Weights of a small encoder-decoder image transcriber.
Model: 12.8M parameters, 48-pixel images, encoder arch vit, encoder norm rmsnorm, encoder activation gelu_tanh, encoder patch size [8, 8], encoder layers 6, encoder width 256, decoder width 192, decoder layers 12, decoder activation squared_relu.
Training: adamw at rate 0.00081, 13200 steps, batches of 64.
Rows from block 9 of the text decoder of a small encoder-decoder image transcriber, named by matrix and row number. Rows with one number belong to one neuron. Each number is 128 + 32 x the weight over its row's rms, rounded and kept within 0 to 255. All counts start at 0. Numbers have three digits each. After the name is the row's rms in percent of the matrix's.
After each neuron's rows are labels from the 100 texts, of 14976, where the neuron reaches its highest value: "fires on" is the input token at the peak. Only what is clearly more common there than usual is listed. The data: numbers of one to four digits printed on busy colour backdrops. In brackets: how many of the 100.
# fc1: MLP up (decoder.blocks.9.mlp.fc1.weight, 1152x192), inputs 0-191
# fc2: MLP down (decoder.blocks.9.mlp.fc2.weight, 192x1152, transposed), outputs 0-191

fc1.641 079:087116111081098143178146129160129173071134140155070084132155096116158127119104165115167151110144192086139070157127171163162097114136153111086160150172160106067156160118147154136177130120124131115162153083118123090084085150111143125110107179125132148091080094179146078129139144119097186105094177164097088087111102156138114086094091102131110165085077116167117101137164148193179099178164120150142080101133175117150139109105074174130157105083092145087156140067150114111083112113088083150111123083178095108120148083153145182166095073148176093161086162109168083162110147120173169097
fc2.641 032:121108120154104100123077078134149122121144113150087136131118119098140116127154155121106128145149088110067131123130106154084184129148095177119082140153121080109087139088134116144124156100152127145107139139151095155067159158166132125100163130114139094100075079150163213112142172098120113164106061190137143141171140125084173137115081143130132166211088206083184090116108087072093140154068088155082083140111067124104122074093141087170068152159079134159161124125140175111097170160068102154140151192127084154083142159091132110128142091115105154181124115156145159175123092066148119160
fires on: "6" (21); "8" (16); "0" (15)

fc1.36 080:105186126102168177126156157099181113127112162143126112150166170144170169165162123090156121081156158131164077119141081130113149128098185119103119177144143172090105086110153122147081125115098100168171086112166159131134161129158155163072116116173155136153175142167156136145138083085163132108114115082140091081160151091168108135116143142145089134110137175176164159165088179192121115140130184175089116159184095080175137085082127139173082104149157177169095146151116107099108135172086155108120165108154159082092120076164140103106094077080086146190104110164161173184109112156176153169
fc2.36 035:159053149138096094133103103184121170124093123164140103118171163130117209122147109084069152160097132186122160109176190054185141184144104140134087090093190166159120107103090136161134110107073098135168133121165113116131165088123093128138127097087148128144089144198161094122117094095094088083125171087117111133087059075142133126140077128105094147090108140112116142104095109109135165144133111103143133171153170122140096145141160147162119148120172080167153108142166161195168190141160174087135165099119096151054130112093115117110166149093141127098135101150129085110154118172108062072
fires on: "4" (20); "7" (14); "1" (12)

fc1.81 132:090182149114181154178171125120095126129176170093141152109122167172124093101176140174120136155122097095197085138131136168164108152139078150133151117146108094169123180085185144137095059132102169166107131087121109177140146120099115052148142129118136130138116108147086154072121132133096123101134073094100159113162155108123179180131145156130162163165182160181152118061074099146115174117086141062070129151141088137061091137083087081064095146136135133139147072126125166110160130143148100182102156079110142165132111101170167138132098097144108153185194129132120159102155131139195129153
fc2.81 158:134139138129139095087090109127117143103129044149157089098160115186131154137138150169113120136065156255087131120198127140109162076114158157199135132112102137158184120121115078126128123171170115087072127100160139142171141119129097089116120109125140166103121097097152119124109088128162158100088131113091115085125094181143142101125081137157106119126156162126134140066120196185156123129159146134177120111031175081106148166090099127132156157153151138094150166133121148141132170134165083104112108106142112111180079094080135146158081136128166151126082128162141088139082083089141111135
fires on: "3" (13); "8" (12)

fc1.68 078:138134129173116163151122100083065141152118156105140109132153110166144146071120186121137119125088148096116135192144090112129142125092138112098150081145120099096174098177126118098151084155161153185140128121175158109094173164177077158141109118173198176122168086108152103149116132166128153147140133121105182072113095079114113154092126110164144081160078133083130109112072177182098188090100179092103081137184113129173106101126063151147178148134098073156088164101145152155152160076071128126101178093132130094086187085125156090141092115130177161115115136091150111145158180167101073103
fc2.68 041:098078077135131106125116122126121133141057049197132138057114135097108184148139097144100149146141136213091143099135139121075155091062114137196119188075121197153071131157101116150113164180122109155110171141157099137105096098138180115065154089060154092125095106142125130136111192117145124125128135168138123078138130129138112131158090157118159147169135159102124170128194164100131155080121083167136089143077208159126164147110125159144072178158114131131160119152151150152107156119136125123123164149151148111086046125097099143103114131165155139077088131159098135105093091071119137169
fires on: "6" (38); "5" (19)

fc1.177 084:178100104168151141136175129154071110138131154093124164130147128145182092070137183147121120086098160117150091173105155094176105188143141070158105162116185111116121173127111120147196122140110137164135168134137162129191122068139146164132148083191146084080172164110078141148074178118092144107122121115079161139134170157091109157141155152141170156143129141108067116092080084184106184117147178141148134125159150078140103096154139148149096160081089119186103123190097171181132097116125166175172165166098160100162172118120064104107139152103172114141097138176109086172115111123175141124
fc2.177 051:129161105117171160128132152108074125102159148105112153153181063084174067220131110100110117179053079221112152092123087152161141132098161102136166164181131113142149179110182092103072117134152155148109175123093125100109167132095112135065109155101061207118162104081111102132135152134124142130087127161142109109107192184097124108118087167140157173163117182118104104139144078091133136134129145100106107159148127129091142095128093107150092126158156101082098140099135148090126163128158141069096097104131129108132105156140205176101090158179140191156119153127173147134131144085115153115
fires on: "7" (16)

fc1.111 101:116106099113148164161147069077131134134175173076107182120160155134188122116177125143152133154140129117163115188169093098171153163124167117106162124095152081082103115158158173172088128083183126093131111088090112107104134072136101100118160154163147140164139099098086115109113120160164150105145140162130150142122175136131119155104138178128165109135136140171172148090124180164179175152090114123087105058198146085074147098104104113187154091064122085141069154087070164154161120145145154098141102124081120143087190136087100115125095103112150173182120062102096076132145106195137165132
fc2.111 086:170125086079104133123151076197087096127126100084084097105136114131148187143100124114118130111053142255085165047176131102067118128103119103162098162120173122167149116121139147127158130187169145114147120156176167138171131115082126123110119101075114150085121138081111121177126146086161104113107110188139129110106142158161111091109107128122100111129105110129125073153131155130104120093149090094146177180070133145131112176133142131103097104193135176153182123131149158128087130139120167116086118097164160122122061138137116129160173157096078129087132171166155159110102152063151103110
fires on: "<end>" (100)

fc1.649 077:121130129109093145124089134098104091149120145075111139141102171168128070098152118157112150107117098105096155098097131094146071147107102097146081103125164067082077123184172108149092103065079109115178151178177185121134154090104088101089137143166142138138103149085123162079095106094078144138179161159123121154154167105073124150150125126131188124085156137088163151156083164154108178081161177104124146104144149061118094153188136145091129095181094176173070172158124133138117136149176084115185170114143096135173114168160101131123109077120134090196092128165113124156099119119185183162
fc2.649 026:137103081086151119156179087157090136167110172109145135129170134147140150202123151110081091114152101163139191136142114157169074132152091130137185130212162150157136066088152118070112071147085082164176121171168086106152169150083094102144158097132117126143117141096162063144099084091163092089120124116146132092136132111180082117083071095107143135137113125169084084105128125122076147137083117090113123172090135143130087149126037082143086167123148090112207179156156153084152104079119130132064140120116126110153115135129067125125190142139169150090150125136151094096126150141099149131
fires on: "7" (16); "3" (16); "2" (16); "9" (11)

fc1.495 125:130170178178129088151096095115129170106143132113097132158084146138097046123127170142143130130119115118107091111146062208124183107160119157060133126094150092111173149115100122150134167069169138162093125127072134141117123161176115172086133061167153143146143114144190172121159083092121133124072144161085135100170136188085146178157161106131111137091188165143190087103137117122096170126108140131080076111156119135101105081074134115117172153070075146089095107108175120091083157143161109145159102166093095142175129122115123088157123099134128192194162093114100099178145113107134171151
fc2.495 158:171167143155167165161135181099145135147091203123136085166132096134147102173156101127111149188130143137136134193153151134166086162121082157103103089175119153108173121138187090157129100100126136150137148140120135113130123119118112040111091098122117107141124103144144130119170068161083158136093105124097130119176128094158120155164074145144070111124139134152194114101093085102086116087121154072071198174150142108077106146106073057090143183122140143080125154124178141156130177133106120116096070096077084111130093118162187105121121112110097142197113132152169147156162074110102042106
fires on: "3" (12)

fc1.162 107:140164111100088099130101104147134110056146101110153079166120158123170111127135132146116102121102138133149150119145067109168106151122042163072102191089130103092133141113138163152087054103185132164146159146160164150084164153161171106121154156160138117087178083124121143125173137103133195144162105127140122109128143127114101079116068150116175085132119096143193075130144139154084109122064155120100065153144112122097112195064110070111060081096194115128147176083116139155082116127183147187148127113088119155132144162163143078165158077147129072122132148125065109137115112139152148168
fc2.162 117:178140144106095168136124104152118126153144195161188060101117058108158150155163115135098139099111115094125168146142150078157136149120124089169133135154120175126139143045160097166082121103176090132121107160168097080107194096108131117116139091094166126125143092078162111154094110092126166180110148140051107098159110129157096134127100170080148143127077106175117197136123087116143173056225075094177140145155146150139106134161110145168116141096093135122120173147163199152128142089146186128137086161126112141172117204143118095124150172113167159099085116129120135149155163114135115081
fires on: "4" (12)

fc1.433 096:131138133112142177147165105095136103092197116177124180138156140175173127068153197143132107104117183134142124215142154152071167145135150075164085114114141170165138141128158137126103064074158094121109095181109157147184192176109139105101143153144132136086137194187176109082129133139144127084118083152137121152174111153096113098115147112084104161060120145149140111165139184182176166136173119100133125121151133060087135132125139144155117147148126122137117077154073116121131162090117128113138069144092106081136111179190145152139081123157111163206097127159148146128091205111116138111
fc2.433 089:174168097159099154129185168082117158105076132137135089117103127145186070139130057151163116101096142193119087162076107101133101130133154113124135112117077157150119133147123131147094083149127157113185094151158209111074042106162185078170074153116059121111087095121120159170131142188084140124159151111174148123163149134108145145187111150165111101136100102126132104104119081109110084196071155172084120109153129144148117166128140059148043118145142139151143131172121079167145116127095166191150116189141097135135178136122084181082142148141116114106100125139109108135166144126105110130
fires on: "<end>" (96)

fc1.665 075:182183187138140100115080138143130130065099138167146106170081176090115094097161086154137127095113162094147153141178089087163175078067082099158100161146126137172083105129175087112143151071117135087083129160139145125165167159089108123124087162119114152116116154111099153133182101099156176113087152107093074114139137113153088152151159083076158082090168085072119164149181125094071127145153153078119100092108175091110079149164128153151142087129182181161169166098166115157080095165099185120110145126113148089184180121085137133137134092121132158132170111144150090115130149141092171146
fc2.665 027:099102075078161127127139145129120148107172104146128141116121156143130069103106035136149133160101178097111106104110161114109076066143120166191165123117059102112143153175122183094088101144119143135103159111109170177188077128089140036130106092162104121169090174114094160159118101154168156099174070152095168129099148115091179160093088133124174131125096103167106095099163174162094099150128090140088121140168092112110170100095105059098145138140135090108147141108119058052109138129118161183147104108147118102091148101130144172123168082160162105127112095124114144157187135101117161166
fires on: "1" (19); "4" (12)

fc1.470 131:158191128078175135152137121093116103099127129108115145124100097142159129129140169166107186177108112104077147135142099154182141119139123136076122080190125102102190162126165113163133097104166158102119168087071126107074201135169119103084116182145193082140146097137163132120107083089174133179104113171078140133162147150141101126142130110164114146143159202168200140112177145094100138116131157099102111134104109120049146059105129146159146145087101103120144180135121140160145186113154122157141087139140078160176143169132146160192071115180188146187144108141116111192163107145138096100
fc2.470 164:156116122121123078140126134181106128089141121102111134162175130134124137145119095142132129104126115230134086066145119162150144137086123072170089197110130140173177079165132104148150110180081135149125044092151182161160083150128097069163073132076119185129133129114134121139111126135149149102139102075092145139140105146172143113127136145128112056141079119109079096134030097148119183112102157086110165194076117176132126141134119076107127139137191106144183110108153096109181124157113133102056155088117131148146118106149111119180146130082089156097109184167161155143151087144166095162
fires on: "5" (20)

fc1.372 080:086172099184113083174128161132103142076088169081095145166154173173166113148098170087069088168086118106120077112145064096108180157120164144101183094131157095092130123157177093134165142083116112116138174189076100123126105135092111093117118165138156104147107168071085089147118096158121122112115123095134083093128178167163087098153125153130116084167149137120152124093123185191115121147163151090096105143185110087154162135090158088125134124174084144132155099181090145153100110092162122139157182134150179163105137161108121141133105099088139088114066058142072101128150118175091127084
fc2.372 032:192115074097105106206154150126119082094166101080065112110168117086116167165133103097132101071098082157117160135147108161124155144099128109082132144171111170120184121154149085168070074151105089110124081191125153082135170144091159137158068134105088146114169184072088092149111166167172134195085146149148108150150139132133087163095106091070125123113083086128126142162101118110144129109194149098138193147104064150140129140118104098142080116084093117139095138161104127114149158159112094086108123087120109192151137168181084130073128167130133169092128185121131144131132087127103093155
fires on: "4" (15)

fc1.253 089:108141155103099125138126084081099124096104092109139088157125116168194113143154092125134170180146146081121149168164144123093175106139083078139127163166109123165181171090172143104126143155167159122128079124182180119081128147160098129151105099189172124129080160148170162159141140104111122109117066110101088181101171128155152162144142109141104104137154127147116189114131171198180126153136166169101144076103101092164117058180118081157081088142159077159085097146109153114153126099137134152113108066153132128123108076149100103098078118183174188145130165170170071155167137185091156166
fc2.253 050:113092191124095061088101159213133126148131134183119141141182101105081138081104143121123120125096089140211148050131158131187167123129144075159110089112170086188134088129093136105167136109144146143136142110145152164126128186132142128190101147157151137119193153108104087088133131131127082102124110103115123152109042120131086072125113127171144087145095116069124122193056157144110128099142154081156149110115159196098146135124144160131127102137194124195139073117196125121106070166107124150123159099144165163122143100166085117128153079110093121096163154150131156133119147143120096187
fires on: "<end>" (95)

fc1.92 144:132147113127149170118175028082100144150178105110105155134162150139141103115127139164120157112148123146168154133157149126133128193116167142076153127132129134034135165120200134093128075151179121112120089185140127121097200121129155126163115165143125122093106149145126137117136198154112116158122112081192073091068125070093125105143213155116143097101113074138150077171129129185073147184146092138128114121168094120118101138202075152133151109126124130183089116126083065187128154138116142084131184151100125127111166121120154078083176141164131144155127099118178115079138172114130122168
fc2.92 195:102109127175165145105153186078136137130121123151107112057143157143122188117162107102114165154141151163136176150149135055127072112095117183122143078097112196107079179141092127115198110141120107086168124167174100090118090101084152151094125065111080095144086114162132116143212131130094132115100150148148094113121084070136106116171120119125109158123139133163106189066207158105136104128149134107155126088132126134174086199139172135154117172133128164153121099157157138197093171128179136170152070157146131071088125058088108125093095155121149108113131147104138095093112126163089093136
fires on: "5" (14); "8" (12)

fc1.71 076:133164136119072139093178100114102075114124180136144119122188160090098107095099134185165170123159130101088163210095150138147151164141179089150166123147144162077095160136117116096078166137156115170104115173178170163154111087164128132088167156127186177166150172134133115076115137122168134079084119161110119199151082142179181130083106085172127135074167100098116099159120115140200149190169134123059141137104162092098177089131093140176167125161090120161135151171125089160176150094159131141147172152134162160137111105134140143147130145111146099178096104172138158148131123174163118171
fc2.71 033:139118097177112149139131234136097130121121123112170131104165109078110131203085124140165144128090126255181163098108172120191106159095126097082167084130141164145164103190149179158122097156112100157163141167154167083072134129160130071192072137044092113155095144094125097157117126135110085174144137085111114117131155117112098134114092184124127093101140063145106143116104118091088118082114135142110109142125106184144143132135128114103113108102154133145130072120136060136127134138136165158030128133109124145120141097186123129096147119133123118105176153154142165124166134144129112172
fires on: "<end>" (99)

fc1.19 135:102148136154119177075140133130126100158130089147073150083179127167123160108178095126167107121162158105102158136170076114147078097115125153143136079086084162080110137173106092066179107159204083100152106150112106085082108127111110131082091160104118154106133185155120049111160190115129152177089111091143097131108102106129145154179148094136095150100159117126080146123144162175174137158134100137157154121083153119137085143166126134155180119119126134134087053078102109144108151097152042141202138150168141144177165121108180121121106118145179085096118178102173141156064168162098131135
fc2.19 171:144147110126204133135164169069091102095132097190137144106162115146126137116159097151141136134094163254075126150165129124191104130117099178153147098153091122113139128154155108149115030153163138115114099147136179086083151114116122076096074115118115144151088118135121135164137121130131167109113094124101175153135100175106128138111111111151144044111126081166167147059185162123125093128129167129082089125083116111147130133136042087183103154149167107176135121143140069093135177133181125169136105059100099108137097122100161128168098148148159124163069167113166082150108133125128103152
fires on: "5" (13)

fc1.508 110:111149129096140121150153068107126170050159178091144136112151124136180148098172124133129140157102081136071115143192108126147124115114112101077139106134172151115206151105076101121066102133203107092139078155144115130155127054083117090077154162121126133176137166084178137118118108157122185099117097136129096175148094170118119171113132099092135062083160114105126180152093097203151180126108082069170086107158174107134113082190091132138099136077142074092093130118083139093171150151131130169136143099136105123129179121119095144140142102106180166117081158083134116137118185093155126110
fc2.508 119:129150106121153167164176152101143099182168104106150143119109136162164149129083066096103089124079065248142178137116106128113087099120094120192105122127053138168124132104099117084143182187116190091137131138112147140156112094134168153164176150043126122085119115129181115152130126117120096169087108192136108117110127149125138133111123085170095138130084148159091155145161113155065101114119107110135117164091210112152116118166142158116089146099078153147098124153102118130139146085111168131128087141141181115147057167106098143124153153113163125093150150080162117100178153042165137105
fires on: "2" (61); "3" (22)

fc1.681 122:119138080084141089151070094075174134140142117112143090107128119119146094119143158180089142162130146128184162118137137155154147158171143094104171133147087121127179135092180105134148066113135061169109132126151108139135188126150136083185123152180151123112102114085134188143097171124114120132108168098136139133158157127131091082132136117141151108153117147117130199056090127102147186125143156147105116119181069072107191144091149169097138078089166102078105175155139155092141153161239109090161100109197122173166149175127055111152088135181093182140156133159138084119127120139145129155
fc2.681 117:149116122137114178144145099161142119106108092137131125209168155087124089180082075125127129131113160255092151058138149119100138169162119115121127153114131127192144143094158147164091132176179153153173117074147181093136130151147097098090106131074082082149127118096120140170096068146141135109144075107121091163159139165160136116114122124114079105119099144142117075113096125174135136149133108112103141171059120140106139107143102051149136151138114119102162122088132132129128098163138110168115164120110110146120120162137197139125149094094104090125148155099130145163123100090121151059
fires on: "<end>" (82)

fc1.344 136:146167130177153158125118101088129116087116148148055130138140158186137114120196142128140130131141159147122140142160125091102096136126147112154128118090169130065138161148105125081110101109175108055164134165150176111122126090151064126118077082127116127110095150148103069120109141123134146090052121140159122194078137163071153143143158085130134102073151153131083181074130146206176094197139102154125182083138105133143151125119132121179183143120149133174115121119134106128072131149173098141215123136198123135159117136103142086151060175111160137130107094108088097156056147207147150137
fc2.344 172:122142141089186150148169177117127119108164071173156147134147125147085102112144082135155083099128135255095095094143088144187076147115072177186147093123072131133121086141147119108114099173145121135107084151131146122099090122112138130106101110112058144155134137152105145179126120154108163160090078130069164167134121153125162181132138076158154105133127088191132093099146127136097113139128145100080104122079091125156099143154101100117126163142149142173107103114139096065128132116116100209135110091088126147153122118112151100167102134104139120128084166103188152152125159134156109147
fires on: "1" (14)

fc1.489 093:087082143186097199168143070152153103088086099078139151052134177085145076165169113089102156165088176101114121094097118106112135157083136132133159138121167097116170165120123146100124110149185154102100070077169126075150179147162141171159147068172111128129134112170124169144168182133122198114057107136162107167105154088122118180108103085123104149138129162133131122081127112143193162124083153098162183120109059137138187087143169075134097100102132140141140142157116083150099177164141129132126129140116115116151142106159153081099063116140103107137131120154130101179116155110150179182
fc2.489 065:150098144129126136125115094197133184096165110094171153110118114114102113133129109182141121108146154107094106083179108165136155108165126124144127145090129118130173146093100124163129164107156118113100105145108068152115098105085118147061162081093109199180101101143117146168060062099162162136168073171108152178143072176149167131155175123172187091051101120089113112119103093147148139152115118121164096143091135152137135096139135099096141087108083103157111087124116122086084150125085104205110168173047102159145143143114151137194119114161163088130144128084161142151167088082180205122
fires on: "5" (13); "9" (11)

fc1.506 139:157152111113130103126141096096080107088140150147142182102160104146123124119166136160168153172112104097097093146138109149123162103087173141108171143138127125123116155188116129126099117105144132121080118119135136110152178109081089073109051170175136181162108166077104154174111158173157133101183115092136113203103091168136125099075090142176117082109123093063156126098105157160118123127112160207126063160159096115113191126165082120102099086085179091114099166175109122080193134108111132111163072119118072101151186095111108138190099166160152136153077148175129102187082144123128098126
fc2.506 192:137149137124139116153105124128127112139113105109131119093126137134152156173143176160071176133120099194103167125173131102161146144128123081131079132120131150084191158115133115134192106094140097098112090139089153122141151049173117097118211119089145124172115053131177127101074082076157125130072133175103154125148093120161109172122126120104116083101103144134130154107101112129180120039191140104170132178047183092112134112135133120153135183085089099110118151142153126132131160096161159079043149101125126187159035145116109126184103130110167124131099156113158110178129066130167138140
fires on: "2" (32); "0" (31); "9" (18)

fc1.121 111:135153085166156113128071111098119131120126111129096138074145103154105086068125208123146118092093143127093094196132086177156134161138167113140124143174110153082161181178139087155150092094105111150087176141177086153115138074082155133165121124153157162164074153118165148117185146203151159157087108167134157082084147143161082146154139133110158159093110091135134087076132140125061148142178155145128148106109145093127152123096091179140141175143161193073104172151145146113100145180175112137159102092144118162177135101184123108092081110167092158177115139198174108090133128144130166157
fc2.121 106:140107111098141095091149125154143061204073096095159137174083144097156172183059128116108157116141082172105151041122142113120122105156124167170109124103157146154107158114104123132090164204144197120136130146114113110128145120158142140102159143078123103135158128127108123117058116092102058166162201135158133136184182073094157152145129135097138114209124179152153108137136128071174084122126088172143100188105167180115155139093141137131155082147085098101134121114129174170109115098112134121104144170155169110106100170111170172129164133098147118106143194088113118146090119073108140072
fires on: "6" (18); "0" (18); "9" (11)

fc1.238 082:138130090112134138151176137107097104079175199146126107123114134144115094135175186141146172174143171130109102188102155134171129070102144110146083151174183087084158112169100176141134079102147087134147105140103113131128199096155134084109139184176169122110148087144118187103123125142149124143183085073147078098159138125084173151154136141087105137074074075099154149163139110169118164132150166170076146085134129060087100115091150167173103126074178068165105125084147173157141149130165098122167108076165133095111137103074140159172091098113092179181119112125148148093134122138121157104
fc2.238 036:126111106106115091158119092175117157135173101134104128068174119092116122160097128183045149117116149169083077104157125174136169108112157150131170167165110096179130166108188159169092179149107085156100111115137138170137168153116158084150126088157098119171086074093080115177141158148092115103117136164109169052172142195122098095188090151159109136114165151154162090119108140091094163157102085122134139127076111178109193122093154106091100128129165131125207117152110120111169152120158091074067107131145144119125075143093108104150185117153118187147145119159155153088104103062128138160
fires on: "<end>" (80)

fc1.523 111:143160086129128100118115129072100162096144153127118183106162090168119122106183138144128192089128121129125137133147170073129175143079170124093106075156103089102154147116088118123134169110103098087104124125118131096130163091111143124108138138148157157151133105110168168100079117188156099119153088141121055180162102108163155142158141107106082055084100144135153196115123170152129200204115106088100081129131125133140184094173078102062171111035097107089091173101096147170195132145135145086138172128102125109128160107160114086152149182084151166102115165140193138142136155180108133140
fc2.523 125:095120164139090170114158152131206130188115152175136074119098143104154124186106128125099108130145125177177142177098142078079093129165111128119172102136143170176080095097159112122124133145099142136168145130185137170101084128129187150144166087105107047081076101150131093099150121109046125179114168090157102050143135085138108128156122128064087132162127130172117120151167088088146139120125089143146131092128174169131096184132197116146132174161086194170138119141100150173096111119076164128112142156136131139089144152087106109086176113128112109090129079107140148070159171102072153137
fires on: "2" (31); "3" (19); "8" (15); "9" (15)

fc1.357 091:126161134120162159151154096095116122077129101104126157107182074117094123104116184179079215126126168094065105113119163181155146116178080155091116072180091094118121192105139161093126076089121111100086152161106089162146123097152102109083091179154154152150105167154135164127122114150179121123120133140140158099101120096148121125144127188104107131161080146100127121077132121087173125110145149112103130086110086060088139055145061115173133084138078095082118168087113104137136158076134172149132089163096118141150113152142177121142129133143161168207152146089155087197139111092096078143
fc2.357 058:183110096116128101102089130156103189080106157119128141156138165166115148189156081154153157123118140253135083126136148130115155117100179118154103188117085138166103117151133125135139156188100141163087065067150137154153111146107098092132146155104108165143085104081135162124116086159105095087164132059093136106146110140161166083131079184122100098137130110097087176080082095159130131065119169159126100167153201166155129175086113098097083109150162113124187132131132170124175137173103131187059150130097102123123119094149129118064115135103098091093097154101141100123117094160153142141
fires on: "5" (26); "6" (21); "9" (14)

fc1.75 136:138164054104085100093197119138147158123196124106109154090119105129112104141154089151116149081176152111079141115177115124096130116054142121120172100106171159112148141149096136061125132164094142126077099150110128158122121061121113167096107099142125108111161171168070054173139153207126125133108096135187171156101153185107157183157162097130162156066177128158112149190169178098126116187111146172090115053164081113101107141102130120127180153099145136155127153096126117106101210124142122141138165138098155105157149104082143074123092155103164111104120132120165113085111120172135154162
fc2.75 178:099142172111177120144193157122118099104158124159171164145126124161103164112141069078187120122092111255150146084130108092188083101164090124165122109128082134112149100129098130103150105176140136093156144102158135077103103112103117120126106112094069133098100117130171130174136131100100139096116081131097130181103084091098165133114119122191137139135132093179100149140160113152157110121117142102138102154108144162189098144163123135090112124144162146156086084130168135137096079062084160194137108111107125163134139044087122174173105128135176076133145143120186125110164191161116097110
fires on: "4" (16)

fc1.213 077:154095080141145178087171151182155113097105181110106160098078088146089101142086119145173080155181115060125080132116117119141116127077117090175163162074085158120158121164102108169081146098170155134179138130118123182113101151155092152095128133106153150111077146100147147147134119109089116100138151118176122185080151150104076081100075098075096103171117132134137166120084159084157146177132088129183182166124182151096100086139072091079138140174113121122083119091100148089111174140175172144092149135183078114074120177148140134152085141115095124159104111183086107141156129140088159160
fc2.213 023:176129134087089110145095129176126119154181136168125109145157116152106080108086121065096110081103090117133162126091124151078079172095116102139173137108084155186163145163147115131156185143123140086169136186085098123139103142127099155085092116125161106090155137172116194147080117132176169100088072115066075163082091141082119124158096102175118155101113096135143144088128108170114088058193105091084098112089163116178125099109091163140142090137100168155128157169098149152072112148176114174084123086146081147131133098069096135088160171156155091170116116138125163136173098140103104078
fires on: "<end>" (52)

fc1.557 086:153190104084177169135137088136152157129118133162099126139130158123165125081155113147083125087165112129115149141127097154182174081119141156078144135087110113103188096170162107145157077065112094119196166128135176156144096113126168078159090138161182121145110141081181157127133148144147136142104095106106115100184167122149099098073146115108081155108161112151171136076145167196138112133133144171094147102160174030141160071155071152130116106110154131107119104146154137121125144113148173170135112090138190090158173142056101108130072114174114148166176124156130070170079107195132106108
fc2.557 054:146142131106102129142085134121090132126115105126119132082165102165107154134129113168106168162132149176103087091179170090189183084052154047110131155057128087178119175205078125146130101073133093108139105157133137166151115131161094132113110086107069133169078089125117185164090112140151132111121130153136127151159109134168156120169066125117157043136116156084123182101149128154209143127128148137132148118114116169112134141094141156099104108165106158129175190116157115153111122128158082137091165140150142170136116096083095236110050104147140128150125096115110157153137097145165133182
fires on: "3" (20); "4" (19); "8" (17)

fc1.206 108:136197119119100134135145137138077160116135085132141156110134115122142154128102185156144099123122139094050121148110073186118174090148147119095106156148087132135155144123066085127122126152060139072174163092082146119125108112193138141133144112144158146133129145127133116171093156106158189124066140181137082121194090166146133072159086120154169096100125130082095202140138163113110087097146167112063210134164138070169103115125160123200176089089138101154156151136128081091191175181131109099140113165170176108171125148129111091120083181130124163127128166132159130135124125131204120116
fc2.206 134:095154127098171134124136155101152176169122127144150119118097116165087164182162132138125144165105119255159128129143167112211100157101088145150112101156118104100131102123131132151153119192117144141073114131118109160126136159119146075108141089052087134168118102128162162109163070113042118113101161120089157104162113038140121148160097077137123136131156089158172142111128106121104141072112140079120115152147163190075114166119133126110087160100167135149133118154183186135119138115177093188044089102121099172104100093143090107118120123136160101147129143114126104119142128096109085147
fires on: "4" (22); "9" (12)

fc1.754 081:152093089132158173156159134150111083101180104173116178147126168170118122137124177141100163100108092111078144209093132140165148159091091102166148180090082145087159077140127107121085068057117177128151182166159153116145146140183092112110082149188141112115093117136177100106162112148171127166123120111132176123116142098142153084121159156146166107166141158106172170129106081146112185146158118084122156088187140107104132143179121158132103186093077154163089122172077146089161156124160093142185127119092167114125201174094154128141090111102089149172100135094107125141108096196148093116
fc2.754 040:157073148092072156120092135131125151172108102126076115072145058118107171118142150202098132119125131194100146115156139137122130066131184140175221099155117137143112166098175099106122168150165075127108118161146114153140129162117147186132179094118133091111150104094118151119082137160118109154115118172168062073151120128108058129172144119115163197128159161129117146140173191085127059098148092138190114139129182127123116195066126178166140137139142140101125200115111144158148150147137154086113148135129109086134132156112107140058121157133117145097109179128117106086076126150096163194
fires on: "3" (17); "4" (16)

fc1.281 090:164101114155156132146122094160176088092164131137117109164089157102150076115178137178179112154149201090128130113125109124158180137129101165145153173080094095122138113143104144176081097134164118131087159172163105119161157084087125111073112166130146180096162139081113153113079164137180161154140154103086112172098160113107116106104178100129161093123125111189090186152122127193101138151150169112073122151195125123167183065099151103155085175156077136142089152088104090151145132135180171167132147148149169082064137169105134108137123139168107152136096133098175104194107094180177151156
fc2.281 050:169175136112157092160069138126102154133118131149148153165087126110097128146150098134136109162072170251113159144150107080106133101128070123097105100137070097141159109099146163199142111155119165126135121105111147153104109176129077106139127082119107144105133040137126142113164097075151150076080107135097181099206103110082129076140062138133160140108119161136140131058110133125096121110091161071118099119109140108108094140078157079107074163151149149160128185107139156155111144170089126185077133139078134171129097054158114181155126115160069119122113112128123151165139117110176086153
fires on: "4" (29); "2" (26)